config.yaml
input: "log_mel"
norm: "batchnorm"
blocks_per_level: 1
shampoo_beta: 0.95
eps: 1e-08
max_precond_dim: 1024
decay_fraction: 0.2
Rows from block 3 of a small spectrogram enhancement model, named by matrix and row number. Each number is 128 + 32 x the weight over its row's rms, rounded and kept within 0 to 255. All counts start at 0.
After each channel's rows are labels from the 100 clips, of 14976, where the channel reaches its highest value: "band" is the frequency band that holds the peak. Only what is clearly more common there than usual is listed. The data: tunes sung on syllables by a formant synthesiser.
# conv: 3x3 conv (model.mid.1.conv.weight, 192x192x3x3, each kernel summed), inputs 0-191

conv.75 [167 124 148 142  92  85 122 118  98 135 133 139  97 136 140 152 148 110 125 148 104 167  86 106  81  70 127 125 137 123  72 118 117  94 118 218 119 137 122 195 135 120 129 104 136 170 107 143 105 115 172  97  50  93  70 134 113 196 107 160 169 136 134 103 115 174  97  56 130 123   0 130 123 116 113 164 121 148 133  91 149 133 107 107 155 196 120 130 135 104 159 126 162 150 121 168 127  17 140 108 126 147 126 119 118 144  88 137 125  30 134 132 108 106 122 123 136 139 119 154 131 130 120 119 120 150 105 147  88 130 140 137 148 111 175  49  81 189 135  93 119 104 112  89 123 109 170  99  98 139  84 139 140 134 163  89  94 136 124 118 165  57  97 103 142 158 130 109 106 119  87 114 101 146 115 138 128 114  69 144 117 145  98 154 105 112 144  66 163  89  59 148]
band: 500 to 1000 Hz

conv.165 [ 93  83 108 170 140  87  66 118 123 170 113 126 163 150 129 136 119 123  95 189 114 155  91  39 119 140 131 131 142  89 109 175 100 124  94 111 125 102 160 117 146 137 151 152 120 102 163 150 104 171 199 134 107  93 118  90 130 127  90 121 126 156 107  96  75  65 104 124 109 149  86 155 159 145 147  77 103 182 133 114  54 110 141  99 117  83 137 138 127 126 100  88 122 167 131 105 127  78 174 155 127 149 131 134 127  84 143  82 148  38 106 143 121 148 160 139 166 142 101 103 131 131 129 124  27  74 192 136 120  92 157 179 120 173  90 119 126 201  71 185 102 106 120 151 200 114 151  87 171  81 146 113  83 132 134 132 122 121 148 162 146 147 140 114 194 122 149 136 124 145  83 107 143  80  93 104 130 116 107 137 168 168 137 115 132  70 137 123 192  86  91 117]
band: 2000 to 4000 Hz

conv.190 [120 173 122 168 159 126 121 116  88 133  86 149 139 185  59 128 108 156  51 104  98 144 134 105 127  70 144 118  84 118 137 106 134 145 150 168 144 127 179 158  50 126 105 152 113 229 104 141  73 132 114 109 123 127 110 164 149 138 142 127  37 110 135  95 160 135 100  60 114 116  90 117 131 142  89 115 165 151 109 122 112 144  84  81 115 145 150  95 127 125 132  95 116 168 100 118  60 105 144 119 123 154 114  97  81 142 128 168 119  33 162 101 142 126 121 121  96 128 148 133  94  94  75  93 171  77 140 125 134  89 183 120 124 137 135 105  89 187 114 109 129 121 122 171 107  52  70 101  75 129 127 108 158 105 127  65 153 187  76 136 136 150 112 131 140 119 122 152 108 148  88 163 133 168 148  88 114 170 149  98 142 105 141 149 156 154  97 100 204 128  90 183]
band: 500 to 1000 Hz

conv.181 [118 160 133 112 150 150 167 111  46 120 136 149 135 147 144  86 126 158 138 126 137 120 129  90 106 148 116 117 142 146 134 141 139 141 118 104  66 136  83 115 137 121  71 152 157  91 158 143 148 100  95 244  56 136 125 126 109 117 158 152 152  91 123 100 170  96 121 144 208 102 148  87  84 182 140 131 102 107 159 112 138 119 116 224  53 131 129 116  74 167  98 149 185  61 134  75 168 136  89 103 123  96 114 178 141 110  75 204 127 164 109  98 175 133 151  77  83 131 140 134 127 115 155 150 147 118 102 132 132 142 105 105 105  91 140 175 142 121 143 115 143 148 211 152  85 115 145 112  87 157 103 105 140 131 125 142  97 149 125 120  75 223 100 118  85 141 141 131  98 132 143 143 110 124 111 141 141  99 153 129  72 110 148 158 115 186 155 102  80 181 172 111]
band: 250 to 500 Hz

conv.17 [146 126 106 203 139 108 151 109 101 127 100 153 119 104 148 138 160 114 131 117 131 144 112 145 139 135 127 101 122  77 130 113  66 155 183 119  79 148 117 116  98 136 141 134 184 131 119  99 180 115 171 116  91 128  49 121 187 122 153  91 136 121 111  69 116 164  61  89 113 109 209 110  78 154  89 101 114 136 179  94 122 108  35  89 188  80 106 137 131 108 104 159  89 123  57 104 108 110 156 168 197 117 128 145 130 107 112  99 196 147 108 111 155 121 179 126 145 144 103 103 128 111  99 136  59 134 151 143 122 167  99 121 188 106 151 189  92  80 155 176 113 122  86 153 131 156  84  95 144 109 137 119  92 170 135 147 132 135 124  88 184  85 108 114 103 171  66 108 119 100 116 150 126 148 120 155 112 110 167 188 174 148 109  78  85 189 126 118 152 100  96 130]
band: 250 to 500 Hz

conv.48 [ 99 149 168  40 125 155 132  94 114 123 153 156 114 103 117 107 151  97 101 147  65 109  75  97  84 130 193 139 170 166 122 122 177  81  95 135 127 125 140 169  42 155  92  87 135 134  84 113 153  87 125 101 176 140 101 136 141 173  89 110 186  85 119 118 164  99 119 121  98 137 112 127  77 159  84 193  88  83 190 101 135 146 136 128 143 186 105  98 103 146 166 150 165 112  95 165 110  81 150  99 131 127  85 103 156 111 141  97 149  89  77 146 131 145 103  88  96 153 129 103 105 115  81 148 126 138 110 149 169  76 161 130  72 100 144 147 107 197  92 113 133  78 138 135 123 166 137 143 147 133 113 133  87 149 119 131 166 128 123 140 184 137 137  97  75 129 120 143 107 108  96 136 116 142  92 155 151 215 104 162  78 114  11 151  87 126 135 126 136 139 173 127]
band: 250 to 500 Hz

conv.86 [112 142 156  98 142  64 117 179 109 154 119 165 137 145  78 132  96 157 146  86 112 146 110 191  94 100 142  97 134 140 171 122  88 165 132 128 111 116 110 140 102  82 149 117  86  88 120  97 137 129  89  99 102  60 144 104 152 155 136 106  89 185 117 143 163 167 101 129 186  75 106  99 125 152 115 120 111 106 110 123 170 137 160 154  87 132 133  96 133  82 124 107 119 149 135 108 121 118 102 137 110 133 135 134  81  82 116  74 115 119 186 144 143 160 125  92 110 129 113 178 114  32 171 191 120  66 145  99  89 145  93 136 136 173 119 183  86 112 169  98  81 168  77 166  93 143 181 163 136 184  71  70 111  82 141 143 128 127 140 128  65 108 191 103 112  82 182  76 154 121 131 101 142 156 113 101  98 152 124 128 172 189  58 120 104 130 129 119 186  64 151 123]
band: 500 to 1000 Hz

conv.92 [122 116  95 159 155 106 103 124 139  93  98  81 139 124 176 170 142 116 105 112 127 126 130 101 116 142 142 122 131 152 117 135  86 161 112  78 158 102 141  92 143  81  84 149 144 119 162 207 117  77 107 126 146 113 101  92 137 139  66 186 113 120 114 123 142 121  64 120 121  95 112  96 145 116 113 172 154 141 186 172 103  99 123 116 133  99  51  81  99 134  71 105 154  58 108 171 122 128 102 150 105  86  58  83 113 165 194 131 131 135 125 136 155 135 107 128 136 122  97 121  84 134 155 127 172 106 123  72 139 132  87  86  93  48 157 231 129  74 106 119 171 120 144 151 132 106  95  69 107  76 137 105  85  90 112 118  90 114  90 111 203 109 178 120  77 118 137  96 106 158 160 163 126 123  91 190  86 180 112  98 120 111 132  83 132 117 165 178 159  99 109 115]
band: 250 to 500 Hz

conv.150 [127 178 180  99 158  97  74  87  62 111 105 136 100  70 130 132 176 139  99  91 106 100 140 127  84 115 153 191 125 101 145 128 157 119 123 189 153  84  76 151 142 141  92  86 177 126 175 104 104 124  81 139 153  95  95 143 142 114 104 122 100 199 121 112 116 109 153 136  53  74  95  96 138 148 115 118  97  75 118 170 157  85 106 154  65 153 100 130 140 154 115 199 123  96 133 149 127 163 160 151  97  61  76 126 184  95 120  92 161 117 146  79  95 129  86 126 134 125 113  95  99 127  94 149 219 156 136 144 156 148 138  92 143 128 137 109 152  72  86 140 129 122 130 130  90  85 165  71 127 145 136 136 144 190  82 129 166 143 150 116  63 159 103  78 110 141 204 129 110 143 148 118 117  91 131  58 127 148 179 115 145 105 175 116 164 135 135 153 147 146 140 133]
band: 250 to 500 Hz

conv.173 [138 141 106 188 173 174 123 164 109  77 119 112 123 155  35 178 108 104  87 121 112 148 108 120 102 121 127 133 104  92 179 144 175 144 213  40  85 143 109 155 138 102  80 103 139 110 110 100 126 104  81 133 125 127 114 106  96 128  39  84 146 101 127  94 134 117 115 106 126 124 136 128 102  78 148 125  89 102 124 122  77 161 155 150 123 154 126 121 135 105 117 113  97 130 101 129  35 139 130 102 167  99 111 114 103 105 136 119 194 114 131 136 174 107 149  89  85 133 109 193  97 173 140 158 161 191 131 135 118 119  75 190 132  97 180 142 127  80 144  60  89  94 109 127 125 126 125  72 124  43 150 148 124 211 128 141 101 109 108  84 134 143 144 149 109  81 101 137 127 144 114  51 111  90 140 150 110 101 105 111 148 134 114 132  81 104 135  67 153 120 148 148]
band: 2000 to 4000 Hz

conv.153 [ 77 135 122 111 126 121 179  81 157 121 160 113 128 111 172  87  75  89 128 105 121 120 101  96 156 106 109 165 127 137 128 101 127 149 162 154 166 113 138 158 147 140 146 194 142  93  95 103 116 238 166 120 101 120 123 145  63 134 118 172 146 158 120  77 112 104 146  79 127 147 130 114  63 134 153 139 159  38 166  98 130  96 101 161 121 130 136 119  74 132 106 131 151 183 153 127 116 122 163 108  69 136 145 164 108 163 139 120 144 122 153 115  76 107 111 121  96 110 134 131 103 125 128 119 182 116 172  83 131 122 101 128 116  94  71 141 162 217 147 123  60  89 142 176 113 137 124 131  76  43 125 140 136  94 120  79 155 111 116 116  42 131 140 133  93 135 138 141 121 132 103 146 122  81 197 147  95 142 156 115 111  30 110  81  87  84 108 124 131 139 119  57]
band: 2000 to 4000 Hz

conv.116 [141 114 112 126  83 104 145  94 103 130 110 172 144 118 158 182 146 136 164  78  77  89 141 115  88 132 156 134 139 108  98 129 166 112 102 143 200 106  86 113 118 195  84 134  87  71 127 109 126 108 131  83 110  76 140 120 121 158  96 117 110 132  97 183 145 131  97 214 146  97 141 102 124 184  96 154  97 126 136 137 154 140  89 181  83 129  93 131 151 210 116 171  82  84 102 130 106  82 110 122 145 110 116 154 105 155 175  89 202 125 135  62 105  76 110 105 139 139 181  64 137 135 111 107 135 103 105 116  87 149 124  80 139  93 112 124  80 113 111 132 126 123  55 127 156  96 122 122 206 151 170 118 121 102 103 200 160  55 100 148 124  92 137  92 137 132 160 101 145 141 173 116 122 155 101 157 117 113  79 110  94  66  95  86 114 157 123  88  85 113 133 172]
band: 500 to 1000 Hz

conv.43 [152 135 130 112 139 112 105 106 105 133 154  76 120 133 169 165 176  98 112 108 179 118 208 165  87 115 117 173 174 125 145 139 156 129 128 144 155 108 105 129 119 103 135 117  63 136 133  75 127  93  93  57 131 153  87  64 129 100  78 105 122 121 108 139 153 182 110 178 177  98 182  98 110 146 116 156 119 125 154 136 200 169 150 190 120 194 107 121 147 130 182 140 145  92 100  66 157 115 138 128 137 176 114 173  42  68 170 103 102 107 139  90 109 174 140 129 157 132 128  83 120  97 137 135 120 136 143 110  97 134  68  74 141 210 111 116 106 146 138  93 191 141 152 144 137  97  98 140 106 101 156 150 110 119  99 143  76 154 151 110 176 107  82 126 163 109 166 164 118  74 158 187 134 149 103 145 107 153 178 118 122 144 119 153 126 102 109 100  37 137 108 156]
band: 500 to 1000 Hz

conv.155 [105 116 142 144 132 108 117 103 109 158 125 111 138  73 136 105 166 173  76 151 144 101 131  95 104 121 117  96 120 143 135 180 128 117 105 171  79 158  91  93  93 121 211  69 115 132 137  97 136 123 199 122 152 140 121 153 163 126 131 168 160 167 103 156 111 108  90 132  98 169 110 202 113 115 113 141  84 139 183 101 133 132 109 153 112 138 146 181 153 132 122  75  56  84  93  82 120 108 110 140 131  49 109 132 130  86 113 125 121  86 149 167 150 174 173 109 172 113 114 111 171 105  38  80 127 132 141 142 172 128 181 135 173 144 133 118 153  95 137 133  81  69 132 132 107  68 122 128  98 195 144 118 103 102 108 132  96 161 104 107 132 186 127 119 104 120 128 145  71 113  90  94 134 144 184  34 114 122 163 144 132 179 159 158  66 113 107  60 140 177 157 140]
band: 2000 to 4000 Hz

conv.100 [ 90 109 130  91 165 129 122 107 144 127 172 192 168 151 195 132 190 137 113 107 151 126  96  71 128  42 148 107 137 145 130 137 149 136  85 143 144 139 134 198 126 128 134  70 142  95 138 105 106 111  75 152 104 100 146  99 129 160 115 123  87 137 166 112 138 132 127  64 160 153 142 127 134 148 107  96  88 148 146 125  94  97 164  88 144 125 122 148  96 154  79 161  99 131 120  43  28  63 143 100 106  93 117  91 124 105  81 133 132 157 129 104  69  83 161 153 133 148 127 148 118 101 120 175 147 110 115 124 127 138 146 157 106  79 172 140 131 120 126 193 129 116 102  57  80 191 148  66 155 145 161  81  87 132 129 112 151 100 109 147 118 174 153 105 175  86  99  47 206 124 128 134 183 106 103  96 138 123 152 106  80 100  90 114 161 118 111 116 158 138  85 104]
band: 250 to 500 Hz; 500 to 1000 Hz

conv.144 [ 95 158  98  90 152 162  97  81 115 123 104 166  39 116 169  97 127 116 171 122  94  91 144  65 128 140 148 132 117 195 119 141  59  86 156 142 103 163 106  68 150 114 185 129 201 145 121 106 111  67 147 157  63  67 114 176 116 152 103 162 155 102 153 115 124 103 100 125 163 128 121 120 127 157 135 155 122 133 177 213  64 100 123 147 113 106 134  98 103 116 141 153 128 135 129  81 121 146 165  82 130  54  92 118 114 172 128 103 140 127 132 123  88 151 133  90 133 151  60  96 138 177 123  67 146 196 180 159 163 146 128 136 137 149 107  76 111 156  83  34 117  91 131 182 131  90 137 155 119  94 147 150  93 132  98  54 129 132 123 149 155  99 108  52 100 133 128 127 115 139 132 123 131  97 113 154 179 108 162 113 137 111 124 141 110 143 158  93 130 138 123 165]
band: 2000 to 4000 Hz

conv.10 [133 139 143 208 140  96 122 134 117 103 168 137 167 120 166 138  93 123 106 116 111 146 132 117 142  75 144 125 108 124 105 132 130   0 154 172 144 133 108 153 112 159 135 102 140 105 126 114  76  84 115  99 103 145  87 120 114 118 151 116 160  69 130 131 173 147 117 107 104 159  71 122 130  80 161 185 142 125 153  97 107 136 125 107 149 117 121 131 122 156  80 112 126 128 144 134 144  37 142  73 129 100 165 110  80 134 112 122 141  63 152  99 122  90 129 141 165 142 115  99 128 135  91  95 132  99  69 117 103 158 110 163 120 117 117 126  96 128 136 119 171 137 115 107 105 165 119 143 112 111 206 133 152 128 153 122 125 135 106 119 113 104 119 139 149 137  99 104  81 114  76 153 121  94 139 121 114 149 107 127 133 129 123 143 129 123 118 125 156 134  87 129]
band: 500 to 1000 Hz

conv.73 [145 163 122 154 148 102 119  88  57  87 133  91 138 139  81 103 159 138 104 133 174 114 152  82  44 145 149 162 128 162  82 153 107  90 182 147  78 167 139  87  80 128 142 109 120  75 108 155 153 119 107 181 109 140   0 155 128 109 153 147 114 114 105  71 145 172 136 109 136 116 132  60  86 135  87  56 120 154 103 122 146 106 113  90  87  64 105 124 103 159 106 134 126  83 153 121 122 164 100 133 204  92 134 155 151  85 110 114 103 141 111 139 144 105 133 135 163 156 142  70  92 116 149 110 120 143 180 155 101 134 136 113 133  63 153 135 111  78 114 119 111 106 114 115 125 125 136 114  93 113  72 129 113 168 174 100 139 128  66 120 137  84  94 136 142 114 100 114 133 131 132  80 103 125  79 137 125 147 130 161 155 119  96  79  98 160  99 183 135  90 158 174]
band: 1000 to 2000 Hz

conv.39 [150 151 140 107 165 145 142 127 143 115 131 151 143 145 166 141 108 131 146 142 138 121 158 151 109 102 147 109  91 141 128 224  82 130 154 176 126 207 164 122 135 118 129  83 137 136 129  90 103 109  65 142 120 131 105 101 255 129 117  95  71 123 107 124 154 149 114 101 147 111 167 136 110 116  94 152  89 165 130 143  74 115 112  91  81  98 148 153 216 117 133 143  82  87  61  80 103  73 127 107  96 145 172 147 134  40 143 172 119  99 116  82 159 122 115 153 150  92 140 112 123 129  94  61 200 110 136 161 109 117 110 139 164 105 196 119 124  84 119 137  99 151 147 125 129 105 113 141  83 112  87 114 118 113 121 112 127 126  86 158  60  59 138 137 170 145 115 176 129 126 136 138 157  97 129 103 220 123 153 130  99 146 127 116 129 204 128 102  89 125 136 156]
band: 250 to 500 Hz; 500 to 1000 Hz

conv.133 [153 145 119 178 136 145 138 138 143 105 151 145  99 148  91   0 114 135 180 145 151 150 102 138 162 168 125  65  98 117 144 109 158 140 131 102 143 135 101 107 129 123 121 135  98 191 142 117 116  79 189 134 103 141 158  91 113 115  88 146 109 165  75 106  94 125 114  92 114  76 158 160 128 115 122 114 141 141 117 101 124 113 131 151  56 108 108 146 124  79 160  68 122 124 147 100 130 181 151 124 131 134 109 127 149 127 150 176 109 148 115 112 189 155 172 122 121 127  98  92  40 125 130 133  53  95 102 135 175 129 131 129 136 114 130 116 121  64 158 133 114 144  97 162 154 100  89 113 161 134 130 125 115 141  42  81  80  54  68 122 147 179 133 183 108 153 136 116 148  75 134  49  86 104 107 156 103 137 118 134 117 131 132 142 108 153  95  77 108 122 142 145]
band: 1000 to 2000 Hz

conv.29 [103 117 154 133 154 124 119 130 173 114  74 109 162 185 142 115 157 170 132  89 120 127 176 108 119 129 119 178 143 103 171 119 123 116 103 181 136 121 118 131 122 132 131  96 172 109  95 116  99 143  78 124 196  79 107 155  62 118 150 129 115  92 127 125  79 136 115 121 120 111 136  88  72 117 147 171  94 133 137 140 144 137 113 154 157 131 209 125 123 122 180 137 184  58 105 124 170 121  89 112 136 132 109 198 181 161 155 178 137 155 120 118 163 147  96  66 137  48 114 198 145 132 154  97 136 125 110 163 118 120 158 139  73 167 149 142 129  81  58 114 128 136 156 133  57 134 123 108 141 138 160 166 103 167 151 136  67 150 136 156 166 164 138  82 103 150 144 150  78  77 166 167 113 114 104 104  59 166 109  33 142 121 120 104  52 164 166 109  95 130 125  93]
band: 250 to 500 Hz

conv.69 [121 125 101 135 123 130  77 127 136 111 109 114 137  59 165 179 146 167 139 155 132 133 126 174 133  78 140 161  73 113 171 194 154 120 125  78  87 175 121  98 111 119 137 124  65 147 116 109 183 145 121 145 149 111  87  70 152 138 103  94 133 136 181 106 146  97 131 136 136 144 115  91 147 164  28  80 140 105 192 122  93  76  54 137 196 159  94 100 131  93 161 117 105 131 113  74 176 135 156 121 112 116 112 125 148  76 166 108 125 123 179 108  99 112 153 174 156 169 177  74 128 138  99  64 113 157 141 150 110 198  90 122 143  98 139 141  93 116  95 113  93 153 169 131  95 107  91 100 103 134 136 171 132 122 140 121 142 157  91 122 155 109 157 159 129 121  60  96  75 158 101  79  47 137 100 161 148 138 112 156 102 168 132 139  99 115 127  38 119 125 152 106]
band: 250 to 500 Hz

conv.132 [ 94  35 117  77 151 146 111  89 108 103 119  94  97 100 172 196  90 150  82 129 126 109 132  96 122 115 109 100 116 112 137 122 129  68 150 102 122 135 107 119 147 105  72 102 188 151 110 151 145  99 251 171 116 122 122 104 132 114 146 136 137 106 126 123 155 148 131 133 171 151  98  93 109  89 112 147 104  29  96 141 159 122 153 109 130  93 144 153 118 149  77 151  93 125 139 109 134  98 170 125 136 138 116  66  85 164  83 112 150 120 142 139 118 132 119 147 102  97 140 202 103 124 101  92  95 169 147 171  90 144 101 166 139 130 131 154 134 115 130 140 107 179 147 116 111 170 109 141 101 124 140 128  63 117 127 200 102  63 162 138  95  87 151  95  79  72  93 172  61 132 124 195  81 139 120 204 141 130  90 112  93 125 118 126  66 122 149  91 122 144  90  91]
band: 2000 to 4000 Hz

conv.44 [127 145  82 107 157 148 134  86 149 131  67 130 134 160 139 133  73 179 129 114 161 100 128 142  73 138 104  92  18 132  73 117 100  93 130 130 113 163 178 108 122 183  79 124 121 214 119  67 130 109  78 136 105 156  90 131 135 134 143 109 152  77 129  99 147 186 117 120 138 125 201 165 171 157 159 150 179  95 123 116 139 101 157 111  92  80 124 107  89 159 113 142 105 112 176 143  69 100 177 149 155 154 115  91 115 104 109 137 113  66 116 117 119 147 114 131  93 107 142 166 112  94 137 138 136 158 106 140 125  98 145 150 146  97 136 116 148 139  73  76 151 119  87 160 131 132 113 178  97 112 160 175  87  95 130 136 117 151  97 161 113 139 120 178 111 152 123 223  70 187  73 158 119 154 168 125 146 101  93  84 147 149 172 121 163 137 152 187 151 111 161  66]
band: 1000 to 2000 Hz

conv.36 [134  72  89 122 134 116 182 150  80 129 153 149 157 167 111 133 121 104 111 133 103 149 150 105 132 107 129  80 154 141 134 169 167 101 119  95 146 129 127 132 124 123 159 115 131 119 113 132 159 110  97 178 131 135 156 132 149 165 156 101 113 106 103  78  85 121 138   0  97  95 132 145   0 205 156 120  37  95 118 120 121  62 108 108 116 169 167 112 129 113 150 155 162 125 105 139  98  83 136 128 153 112 139 151 108 116 114 141 143 115 126 190 102 103 121 127  87 116 122 125 103 129  92  53 127 104  82 116 131 111 165 109 124 126 109 138 157 136  98 162 149 141 115 149 123 120 132 121 154 137 129 111 129 145 129 159 120  85 159 167  90 128 169 143 155 135  97 105  87 118  61 130 120  68 125 124  85  86 112 121 101 117  89  87   4  99  74  94  81 126  85 115]
band: 2000 to 4000 Hz

conv.83 [145 110 105  94 118  76 156  68 100 149 131 123  93 159 105 144 108 110 134  87 109 126 150 119  91 142 119 132 105 142  98 106 107 119 101 179  98 129 108 139 134 110 128 155 131 112 107 133 134 114 108 121 129 131 148 122 162  93 111 147 138 137 101 134 140  93 125 110 118 109 116  72  80 139  36 108  84 164 121 150  88 127  88 166 138 131 127 103 109 174 107 173 138  84  24 115 123 128  59 110 124 153 128 124  72 122 192 162  95 132 112 117  99 109  72  92 163 139 119  43 169 111 142  59 132 123  91 149  42 149 147 123 111  75 171 129 130  95 112 127 128  81 150  59 141 159  95  36 158 143 170 159 103 106 131 136 171 104  69  93 105  60 117  85 133 129 102 134  88 119 125  84 141 134  57  82 110  89 175 137 122  72 108 149  70 163  87 137 144 121 137 174]
band: 2000 to 4000 Hz

conv.32 [142  53 185  89  94 107  90  74 148 131 122  99 131 112 104 116 184 124 116 143 106 145 192 127 132 153 140 152 138  88  80 109  83 147 166 152 151  89 109 145 134  93 145 199 126 146 109 162 146 148 166 108 141  91 118 109 143 107 150  70 149 123 140 102 131 171 120 152 170 133  65 107 132 131 182  95  77 159 200 191 135 134 106 110 156 160  48 163 122 134 136  75 175 120 128  96  95 136 154  31  97 101 136 190 105 115 141  75 145  89  81  69 146  74 169  41 169 165 111 109 139  96 137 149 110 169 186 108 172 133  95 152 114 141 135 127  95 123 152 116 150  88 139 151 169 118 117  68 115 141 101 100 109 145 164  82 105 121 166 139 159 156 191 114 114 175 130 130 184 103 132 119  87 106 148 111 129 121 139 167  99 121 117 100 135 118 142 122 138  92  88 146]
band: 2000 to 4000 Hz

conv.62 [ 77 167 105  49  94 186  98 156  82 113 143 186 131  59 153 104 142 141  87 174 138  80 131 137 150 180 146 125  89 140 176  99 120  92 134 146 103 120 127 123 131 108  98  89 161 187 152 108 160  92 153 130 132 171   0 186 134 154 116 120 113 154 144 158 149 107 144 147 138  99  82 138 170 123 103 155 168 130 128 156 146 155 104 210  73 126 148 149 155 128 119 127 100 133 124 114 102  57 175 132 137 121 149 136  84 149 101 162 100  94 127  95 134 174 109  85 117 133 188 154 158 181 163 148 157 109  86  94  84  98 119 124 117 158  95  82 100 117 108 113 145 131 134 149 129 145 121 110 124 120 145 183 172 121 108 128 121  97 115 174  97 106 112 115  96 155 143  81 144 188  68 174  93 159 154 159 154 117 160 121  99 140 117 101 174 108 156 115 193 154  62 127]
band: 250 to 500 Hz

conv.34 [ 95 114 111  95 186 132 123  85 109 117 131 142 119  91 145 117  80 111 165 154 144 129 105 110 146  75 128 135 102 146 125  83  94 152 166 122 152 111 136 104 136 166  86 117 141 131 149 141 120  99 126 143 107 138 113 126 137 111 131 126 128 113 144  52 149 154 129   0 109 136 122 104 125 104 116 173 114  75 148 159 143 120  96 127 112 166 150 122 132 121  89 148 104 136 101 112 189 149 104 127 129 179 117 145 171 158  65 135 159 124 164 115 111 106 144 105  77  91  50 114 143 178 135  80 143  56  84 144  58 142 143 158 124 147 141 148  76 128 108 158  89 124 168 137 165 136 138 148  73 142 173 146 120 132 158  22  89  87  51 124 128 135  90 113  88 135 121 106 150  98  56 192  85 108  57 148 152 146 166 130 118  99 126 137  71 153 177  96 141 182  80 160]
band: 2000 to 4000 Hz

conv.24 [127 104 146 131 159 131 112 163 107 140 122 127 155 171  97 154  69  72 170 153 135 144 104 152 163 146  54  82 128 154  96 120 108 149 131 124 130 109 139 130  65 138 135 122 163 122  92  86 104  85 189  81 184 181 151  73 178  76 150  92 104 144  70 135 159 180 101 110 119  86 115 120  80 164 189 131 147 167 118 130 134 110 131 153  73 107  97 136 145 135 105 143 164 148 149  82  74 143 136 167 147 136 169 178 159 149 166 141  65  83 127 103 145 112 115  62 141 112 174 108  95 137 143 101  93  97  46 102  94 141  97 105 112 156 143  84 131  80 135  80 114 148 138 105 158  62 138 171 150 108 115 161 151  94 137 149  91 123 118  81 108 160 147 183  93 189 138 103 154 140 168  88 109 140 171 135 144 147 149 126  58 175 120  89  96 150  85 120 125 174 182 154]
band: 2000 to 4000 Hz

conv.6 [127 128  98  97   6 150 141 185 116 132 169  26 110 120  94  58 139 108 174 149  98 121 112 131 135 135 118 149 111 123 160 111  77 100  65 118 143  89 133 161 141  85 108 156 122 153 105 147 169 137 155 153 130 117 122 126 120 156  67 134 108 129 125 165 110 179  69 101 100 129 151  84 115 113  84 118 171  89 125  66 169 116 146 101 194 153  58 109  91 126 132 113 158 135  92  81 112  99 140  95 102 136 146  80 162 122  75 125 180 161  94 182  89  94  67 151 161 106 154 157 151 175 143 168 157 148 137 154  99 166  97  72 150 101 138  98  86 123  91 114 138  81 138 107 137 124 107 133 101  96 156  75 155 139 161 137 165  84 153 118 145 130 113  97 129 114 163 107 131 145 116 161 171 143  90 176 132  78 112 132 107  80  95 103 112 129  64 130 163 137 111  88]
band: 500 to 1000 Hz

conv.130 [124 145 145  34  83  85  98 119  76 101 174 152 115 127 162 157 156 121  29 138 116 122 127 148  33 189 192 117 142 129  92  91  63 121 140 188 113 148 144 140 113 123 115 148  99 120 100 144  51 132 159 101 177 140 188 194 141 121 141 159  78 138 108 130 146 120 126  75 124 122  97 157 131 106 216  97 148 106 135 122  92 112 137  87 165 129 104 130 123 158 109 142 134 118  82 120 167 128 134 119 149 109 152 153 185 128  89 123  78  90 117 150 161 142 117 133  94 172  86 120 129 128 167  91 110 108 105 134 124  72 110 115 123 121 173 167 130 124 123  69 182 110 140 120 145 139 140 125 110 131  46 140  22 168 148 111 112 108 116 134 161 106 135 162 149 147  96 111  62 135  82 149 159  85 126 132 109 129 113  85 105  98 125 130 117 149 104 140 167 116  77 142]
band: 500 to 1000 Hz

conv.176 [186 115 129  90  95 177  84 153  86  79 158 133  99 124 136 128 178  78 127 132 101  55 109 132 130  99 127 138 207 117 148 150 162 132 153 109 133  83  65 180 144 144 150 189  77  51 114  89  60 110 155 136 115 146 136  85 134  67 114  86 190 117 150 111 126  90 136 134 125 107  81 141 119 108  72 137 116 146 138 113 167 155 108 113  65 162  65 127 179 154 117 128 151 168 141 135 108 100 130 129 112 138 144 167 132 139 166 194 128 128 129 127 120  75  78  98 133  28 139 131 148 117 103 169 146 137 114 135 121 110  83  86  81 185 120 160 137 115 192  88 121 103 157 105 151 124 106  87 158 149 171 102  51  97 139 128 144 103 103 145  86 114 136 106  85 162 104 148 194 146 167 156 123  99  92 124 126  90 148 113  75 132 137 167  82 130 143 108 140 148 152 140]
band: 250 to 500 Hz